python train.py --model="spectrogram enhancement model" --dataset="songs of 200 made-up bird species, synthesised, often over outdoor noise" --input="log_mel" --win_length=400 --task="enhancement" --loss="l1" --pixel_unshuffle=2 --blocks_per_level=3 --init="xavier_uniform"
Rows from block 12 of a small spectrogram enhancement model, named by matrix and row number. Rows with one number belong to one channel. Each number is 128 + 32 x the weight over its row's rms, rounded and kept within 0 to 255. All counts start at 0. Numbers have three digits each.
After each channel's rows are labels from the 100 clips, of 14848, where the channel reaches its highest value: "strongest on" is what is common among them. Only what is clearly more common there than usual is listed. The data: songs of 200 made-up bird species, synthesised, often over outdoor noise. In brackets: how many of the 100.
# convs0: first 3x3 conv (model.decb.0.1.convs.0.weight, 96x96x3x3, each kernel summed), inputs 0-95
# convs1: second 3x3 conv (model.decb.0.1.convs.1.weight, 96x96x3x3, transposed, each kernel summed), outputs 0-95

convs0.25:176119089048172069104093196067118175175116123128156145135158131110147141129135126115089104113145091150147121161130093152122132081141099104115126196110070166160095153132136122128137108118138096161125121066127144176108202174131091147127133069144139068107177128155089125139125093128212130115
convs1.25:091106165137094127105137084080143124130088129152065111079093133127078126168067137167108139068102129125083113190084146085160069136071146116086099092113102156136140096108110191141192142155145128120087138143156088142085116056101143100088115119105088133150092121066142163097149137138090090137
strongest on: pink noise (39)

convs0.3:077108153158118137136089138138106100139086082129113134097099144110111093056127172071103130110120156123109076152114097091100092101070143128095060128058068152163106080160103143121154097147118110082103100124120065053133154125050113158105102119098108107101102091121096115113157099068104137128
convs1.3:123168160147143117083136132157119163119106135146100081101145087141118151026116126056114122108104142138103117159109107145095081147083211116151100153044042131152135103164119137151129134145139130106115124173139054136095175138071144132145108117128122128161107047124103141126121106111099066123
strongest on: crickets (48)

convs0.92:162112128085144048171141136135108131123125135126117131090125092155125125133069128155103144117187116120127136122124152126100130091108106146072133087106086204147098165150140143081181142099127126151117095156189052130124089094123066106103146075124075126070110134119115126121131066109186115225
convs1.92:146086132156152132162110161131160138099072157129145110090125146124124124143111074158103153100148088180134150130068141150139110160124160037125081150092149158138137087159114103188136146117136136142109104162146197128111137096130122138124117134049158114127085157119247191118141157099152175087
strongest on: pitch: middle (61)

convs0.63:114092135081140131058145202135123158097117115116147128153163124143174155101196088101077138117107115136150158126145141063092090137097172066098116044087098094151065122144110049131125123132150111111102121122126101150110186107097095142109123137113099121102114135096061136119097125094149066082
convs1.63:105108148145115126140058132144117178137146146136140136068196100123101096164113129147137136115103124155138109130105075138131143117118170108210092121170208127153177155089123120141038132135206145141145086080112158140146109116123102138167123145087138072133085175091171146092168104115084171158
strongest on: harsh note (53); first syllable: harsh note (35); crickets (32)

convs0.29:138113085079180097162141186069139136162123137123126167092104163143150128137142140117106118141146126121150106170164129134131139084149106126121123218080079205132127133091130134128112116135155108179125167059181133176095185158116095143107138087137132138127177136167118152166103042117202164145
convs1.29:080081162156075149157097092100155118129105136143081079133070142101074135161093161133145128094105136140053119169119130121167079174044170106078116080126108166135106105104101184123158153159111135123100148136142097124083106069103161106083119169121126110157094103092123133095167155104060122123
strongest on: crickets (35)

convs0.5:112104162117189099136150209099141146128134120115139115107122097088173155110110095115091146108126140164145102125201154042101123103135162091089141089089106178139129142144128081102209104140135136181077157138139066121145118113114143197118128080127099148167140153165114132131084110097205087110
convs1.5:130089148189088176137068067131151144100153141142123126080093157132110139146144087071147151133143086118125179137129105132115115143087171118134100092167148139120129178092135117120094144064119132089168058082068158133098160107101106106134094159046080088094090132080145187152151117136114159165
strongest on: harsh note (79); clipping (40); text has "clipped" (40); first syllable: harsh note (35)

convs0.35:124079137130155163183153036135150111130124152036081104142103178105142116122115048139126136103088104127129141094192124076132121119148118129099135084146128145096147127114113084075148122145168168168095155066100090077135061097142131100121130092103137134116107147131101115060145115122105079083
convs1.35:118180163221055162129100073151118134072170141183094088118122113167120123102151096088107122188144114138113153142144117156142123146105161152148169098151178169177158153080094139131077146166106125106206123126093170133108156159100142141117151150129121096149109162089115147139075103119092185098
strongest on: low song (94); harsh note (72)

convs0.84:097095181095128084117145104132129142110098120167105068154130142133063153107164092105086111113151116184045109110128135125089049138076140073109074073101059146171104097137128117167151145129074132081111156175113121154137100103084162150122077092099105096153099115136095152097167136126112140128
convs1.84:148125095099150156138081100077129166142222101144121135146144096142132105199135090159163133123123070191130093107089120138132155067153102109099066175161193116132139110146150127141141099115179077117125111144094154131130075094163081111078117136121152140078051167125129115075086147122130154130
strongest on: high song (70); harsh note (62); first syllable: harsh note (52)

convs0.12:128155123079106135130126161205129155037108126057152104099129117103152086062149131099150128154109119094153161096129094128137130122130119106063098101080122048091086102140153148091064125089108144159121114091125092078100129157103115164109120134113099111160117136147064103079113094101087169083
convs1.12:131127135104177160210130107071165104115160182122133193126148157106095143132099061130097067112135139191119096096156116103100142149122153093116121072179138064141155142144111136097125164100107146137085113120124151099183102085139127094152133181113083213132102138113142111077164137133130064151
strongest on: pink noise (89)

convs0.66:122137112150171073108112201125133101139122106120153124085158149136135107114076198096135158179149135117163109136157161132120145094149157122161127118091088183188135122166103162114153112114148117188136133106195130138131186152131100149074121078165120147137116156127102073141133072135221156208
convs1.66:167087114095131146163129086074111099099096153080106127154105178100086156177121159155119117086111118124099134127134102096172095142082091119094137115170121153101178153125097132114100152062045136098112155108143177175151132049119126079151130164096098063136123123067184160120154140181133106142
strongest on: low song (77); harsh note (44); first syllable: harsh note (35)

convs0.78:112113081097122131103130075019127118073116105086131153121145123138167081130065099130122114155126073084155121081112114128107143087140063149092128161150139080067119124152106129073060121106085096085088105142149127112099056134145093087106131110137181149098109135066118112154124136122115157152
convs1.78:100136169150078099140125172098108117176111176136106071161143130088114138151086103168100059139114124155081162115147107088156147143133197145154194146085111173097117125077066159150071166154093170127121125131170119168149160129171158189169113109125169093141140118151079149117164104076154138153
strongest on: rain (46)

convs0.68:110082136074131115125109118090119119132111041093112093092139129150141066116121110123129163114100119119125052110110099111056111067123126124107090138122120144117102064082111132137117059139074064086088130086145094077089115043105060134093130104124119144082103138142109151160123102121100113103
convs1.68:094115133105136179134118149186128097174122070170151149105122155187162108088163148072160128100172127106160069200127130142086126105132206137131062140084103141180129061144173122119144082107179095154133176129140106073139161118113089181131124128115140142113127082187119110119133116090120124163
strongest on: stream (42); wind (39); muffled (low-pass) (31)

convs0.1:145116110058164067155123141108123152122105137117143125087103130164143122115069140083114161167136092117149136137136181144120136110122092161094123069049099177152096156158168095149204100113141076168155156117162121150087193115130087123100158059086116163124141114140130133163119080120192157176
convs1.1:129053134161113150115063107068169154114095141116119179144100164112107132195098136167128148106123094140100130169081089137127128151105148066077056088148151097117142116148138179113144137056149132110123144142155176136092123071153118130129106147086163117133077149055203153128166137128096134155
strongest on: crickets (64)

convs0.33:109117082063114119150101132083099124101123110126124128152084140075074115102112071098110112135138106159075128086128127124099116079113069098118120186127143119121140094076087096163118113130120101150187088091091147119112124101125094196081068164102126132092109099077093086094149107135213184157
convs1.33:087110161102143116123178157146135139119130146144086074098099055121082136168101174159130153130085156141080123151096092108144096125120166173074110136097093153177117122146117151169185151200210115124111137152144131109145133116089150120064118143174152110159136167103122164052093099113064152141
strongest on: clipping (37); text has "clipped" (37); text has "noise" (36); crickets (34)

convs0.24:143102118068155056056100144024083177115103137112134109124151134123164123133072099089134123144165066120156112172086110168098148077156105117128133193130113112154093150139124138105089118139108089090098075079139145174135130156157103125128123096152123121095138145130105126152135130120208171183
convs1.24:089085172119051115125127102067177082197124151182083090148102151122094135176061157156114147075098103144070159130105150058150114156104174152080123107101109161087133122095118180138186162155110151109121174162163104152114105069140158143109101119115116155138104090120114145101118125113131114143
strongest on: wind (53)

convs0.30:090111129133121092104100151120049113117109036114127101113131149082146078109171162116147119135153109131123085150059115133115128065132116139164147140102131160140130075140118112127077065146130055136109125150193113088115163124117051118146144139148141125083153148145093118127145072066093052152
convs1.30:158148121145057108117085153106078190079153096068149128142145079111174115122149191113167131172154094133153134124158146151158146103126095109183152132160119145133094204131105156135093091161088089131147076153082101194114139154137089088149120151096145074098111143146097107142130117166141102210
strongest on: rumble (81); crickets (32)

convs0.28:167112085033175119129122193081131146157119130112165145130146169121175172139155129117096116131145116155152136148170133118112131083128102130105124189090091189135102134115140132155148129130178104182150179071137159165130193172124095186144125094126153101128203128156104149144152085114185170088
convs1.28:072090167166063138123105076090148141127127125162074120112120101129078122157094149121149143101084125115057101179099111123153087138048151105090107076112107143134110108111111192126136142141113123131096100117140066130069103060093153111077106110131111120145075118068107131101147119104047123141
strongest on: white noise (30); clipping (30); text has "clipped" (30)

convs0.62:147074099120104096061121215142100157144106179116141174193111092159161154097169074089081130145138155123119122162163112116146095165127164101125140068097123088087082156154198091097119114068178154118122160115113112119104194117113126105164140107120094102112122125159128117167121112075129089089
convs1.62:106074135159124126138062088122148177162103131155143172079185158173133075146116122105142107146142079142153098182095095138108154115131193114185081116172174129139148117165145137096111098120186126127086089035130115130107092130150105118187159117110149116120083153080168113136193143162103141148
strongest on: crickets (83)

convs0.10:114090121119121107150129090101141101115085054081091139091077113100131072128140121111105163103117126098112135120129108115101107072116094138124088077128138065079120090085083093097076092071092103067092132084161111089104100113124053102115126088108150154064103133055155139146104109130086126119
convs1.10:133140102107170153186123139155149178159156096119195217162118194140164113136155075159140120158159137141185114149166112114146163129146155128127123187152159138137144183118157110079107079100155099143133120125142200174157097150145092155147116150105158129123109114184164144132148176163180201143
strongest on: text has "over" (86); stream (71)

convs0.76:135112086134111082142122100112126127082067099045098150078085118063150066116160110110093101117124100107136134095087115133113124093126079118135111081111123071076115101114097088093047108078080139066099090087167126105089098127131080083119123101133150146104127133066148129127127116135076097132
convs1.76:117178095150123138169098135108112158119156108125170172147111169145174101161151076143161122134180087118175128132197101099160143134134129132166110163183161132135147197126136141076098093087136092137156089132085173186172099162131092102153102156114134082102097106142111129127154161200186198160
strongest on: rain (62)

convs0.13:098142170102085147100151128131127131102145131226155150129099124172130106103090155121111117145171143105132095190103132150090147092130136101107128157104140131197128132112117144164155140089081132084148186087102098113059144111125121100129116060161042109150168170198127144121125083107118055149
convs1.13:131118102086221102193119173042113137128117168056110169188165160105109187184087107147121074121122120173129105116145116122129157128124112099122138076149100089097105149149123156122151150122147126145090120137168171167129119089179116089121123181121139150122077112078135097125181135099162087115
strongest on: mains hum (63)

convs0.34:186094119115126138098091078135088135102125152089134120147130132150113111116094095090108115105114102141114134084148106092085117097149136084109141120120149093100089154115168108115118129083139149157119081038049073112113021088141131056116101108093066125132093110144088093111137123136185168106
convs1.34:082128142191154124109182119169220055128142150168122111087147154134103112141119126158075115102195096129096141127079134143187101164138143152105116105144155133155180113172118151133176146149160138090111176132171212142119134143120149139165143130167120159150112152065166188094117133157166103125
strongest on: text has "noise" (34)

convs0.82:129049041132106104104076112137137111136116080109173175123148197136120127079201105087104140131118086127122148096095121124118132084124081109088139135086129166094098079118098098139138087091129095103050149119109131089100167136123081140094091110094135128083137091149102091126125101077079096098
convs1.82:101139158169163174139093099115122134160127153137086159137077117128085180099130120094119190065087175115092126146152116111187063192073143165125107097137154138144143174124134135071143163105204130122164145140121133181094141094068161107121093176108084094159160082089128149116155145144139104098
strongest on: reverberation (78); text has "room" (78); text has "reverberant" (78)

convs0.21:112131154101070080167130146154112126117106122199130135178095077141087145110098106105059107120176121124099103152129111153100102110093108165090088055076086079101117144067125147142123131088142110079162161155081105108096115106105081099105115156137104086123156131048096132121183080104167129145
convs1.21:153138131090123163120132157110174194190128148128123159136183091118107137154144099217130130067180116183140116105052124162092127084155145104125148126139187142148146107179161094186173118159177121131078127128134151126105103120127131135108148094112131180134112149146174147123083196145142132051
strongest on: high song (59); harsh note (57); first syllable: harsh note (54)

convs0.39:143077155159127152121115128128169169126125103118138202141163199112141108124192114092149039112135173136139106180114068132112129098137158073153158176131136108120100138087160122156075172139155157165082126054160102129089118143103145193117124114115096121158159161185132115127179107121068130137
convs1.39:069135130236169063120178100141138048094162129156117059158148133155108119181109123158120120158140097122130131132137146159199147170110150160138119135173140129115102174138113154082183141143114120116105117103132107169168131148141140134131156137147077158127099124068099102089198145146156172167
strongest on: rumble (38)

convs0.36:142104124086046175062146121063150145118110115163168191171154167164094099107127120067114057120196113132125094159080109114103122134116117091131116128133119079111107119083145173138116126138181114132109154102075102111082114139106100168139116164160118079146125162171134107135174141088093172179
convs1.36:087150120139144049129121135091110112159134175118094025125149081098098137166067109170115108131056121160107114071125112125121154157136165131152171097129149151097152155082098150102148150153116152131099128171166090175147052135174156126144136105132108162125087122112087106081126166070153163158
strongest on: rumble (39)

convs0.80:164120093093126076154134115116111136160113165077127156101112108099164121153099144167084093070132123117166131088150086071114146071160119129074142191123073144104124128120101087104087145077168143203103117081172105115139089086128082131090175100165189141099173124174084127129144074142137132119
convs1.80:100171172191095113137163139150131064067092158114102040103169151162101135116122127143084088164163135143107100210121152127163072134065151099149141151112087174178141128132064169161177151189079137131122120142126122134115182118101136140115136135140092164150140136156134180096138141157113116128
strongest on: stream (64)

convs0.74:127082105134098118169108088158121121048116096130148112116143158109118137110187117116113106140127103132124109126119168135124136092119134091138100171067065086141133068114099108186120107178138125127171189088136152111103205104113104163058084189128148168153112149120099118119138047122173191147
convs1.74:093128091195159172180096195118109142091203124126122128128119129061091097193149142173144089143125139168112087161155065106160132138119121097131100137117190138147118136139151124092148105128166123170122105155071149129150116146124108104116111171198167108151090147124109065077184111095102171111
strongest on: text has "over" (87); crickets (81)

convs0.17:131145148200114074164109186119143099109133155107131093137120171101123156121074131144151159150118211140122121155186109131142141140147160136144130128082105170154167141058117147167144129089170146118177155131167168140130153102137161070118092187156056172194149122120095128156083093097160120074
convs1.17:154137097124151141080142088102096210068157090080109157134151135158098099146161139128160141139137106111109096141117149134119119099106068063146117101164115109063093178181188142096123115145054110137137076081141124112122159143116086084146193125172096148124134103092171084132145137182092118084
strongest on: wind (43)

convs0.19:093137100114131122157112194164072089115124136076183153098063120072125108115085116120111111087075124091106079116167068122141128146132111132096131147071048150112127140126120175041091104102194116139151105125155113136149146117109128128111130145096081098132144111140092119167063071090163103112
convs1.19:090147171119176142115131118133130146079145138117133094070134042112132168119121114113081157128087167167132153149104089060121109151110183094108122139147149095131127162169096110125142128187115099075107084127055093156124128116107114073169149167118072156137115141097133195070058165147113136088
strongest on: pink noise (59)

convs0.4:109130157050166067148109152112122124112112133105110107083110166121174104122132145116155136123137098093166125150143146087068167101137172124109151146095089190179103140158138128090127138099143133164075143142240077129136157093133122127127131096124109134137141160176109115164187082098161158222
convs1.4:132057130145134179170102081097176119133101155084099125141142127160097153159112116130136139137124113145105105154060102147175134110082115113055131094170122127100092140163101146134087134041077100090145173082104173138100144066161114115157120167068152118131119146089216163128159136107132156141
strongest on: crickets (39)

convs0.94:094078119132097106149099120138096096139060106144138135092094175109076087043127152098104111123105103124082089119131113087107082092090094142077085141088048209130074098139103145145144110130112126111108118099098104089146147106072090154093079111079120082093131106116096144132130089095098127114
convs1.94:115167156141184138106111149142105150111084149118093084119102134107099207033136138079107140116102180132101153155163107134139078162074179148131112149049076134178134133165128136127143149150157141117142099170127098160105180148072167147114073170135130133184117051125107144142131116126111113095
strongest on: high song (52)

convs0.60:122071165130130060063114188184126131109117149125103149119170094149132124151072122143056184121155133119118139132081144093137119087111146101068134069084079145152098144148137093087143157080145151119118064124162103139136099082106090088080145090149089158112128155126096138084128071106162079125
convs1.60:126128152176163158174097139135119137088079136154129145094142146155114125170128089145087078081160093146132170123127137140152119137094182062190121156134159196190169137130103134151104133110195131141102118125113167149138136107121117127173113130080137039124109168113216192090186114114130135107
strongest on: rich in harmonics (60); harsh note (58); first syllable: harsh note (42); clipping (27)

convs0.88:117117116159140076152131171139104085118124134135131138083093097095119087102100095122119082057105140082102069125124040099098089126091140151118120185109059110129103125104106181106078134115165137157163082088091073108129112105017108138106120138093108081145150117106095113105102123133154126155
convs1.88:111178155147159098068138116138099136040103102093094054067132069149135145092141129081105177177147134141121130154092141144125084120102151129144107109097121086146123151198101170115143102169101094061113082190125123136092143176079118090113139129165098153144113120076131156102082150115094130112
strongest on: thin (high-pass) (64); white noise (42)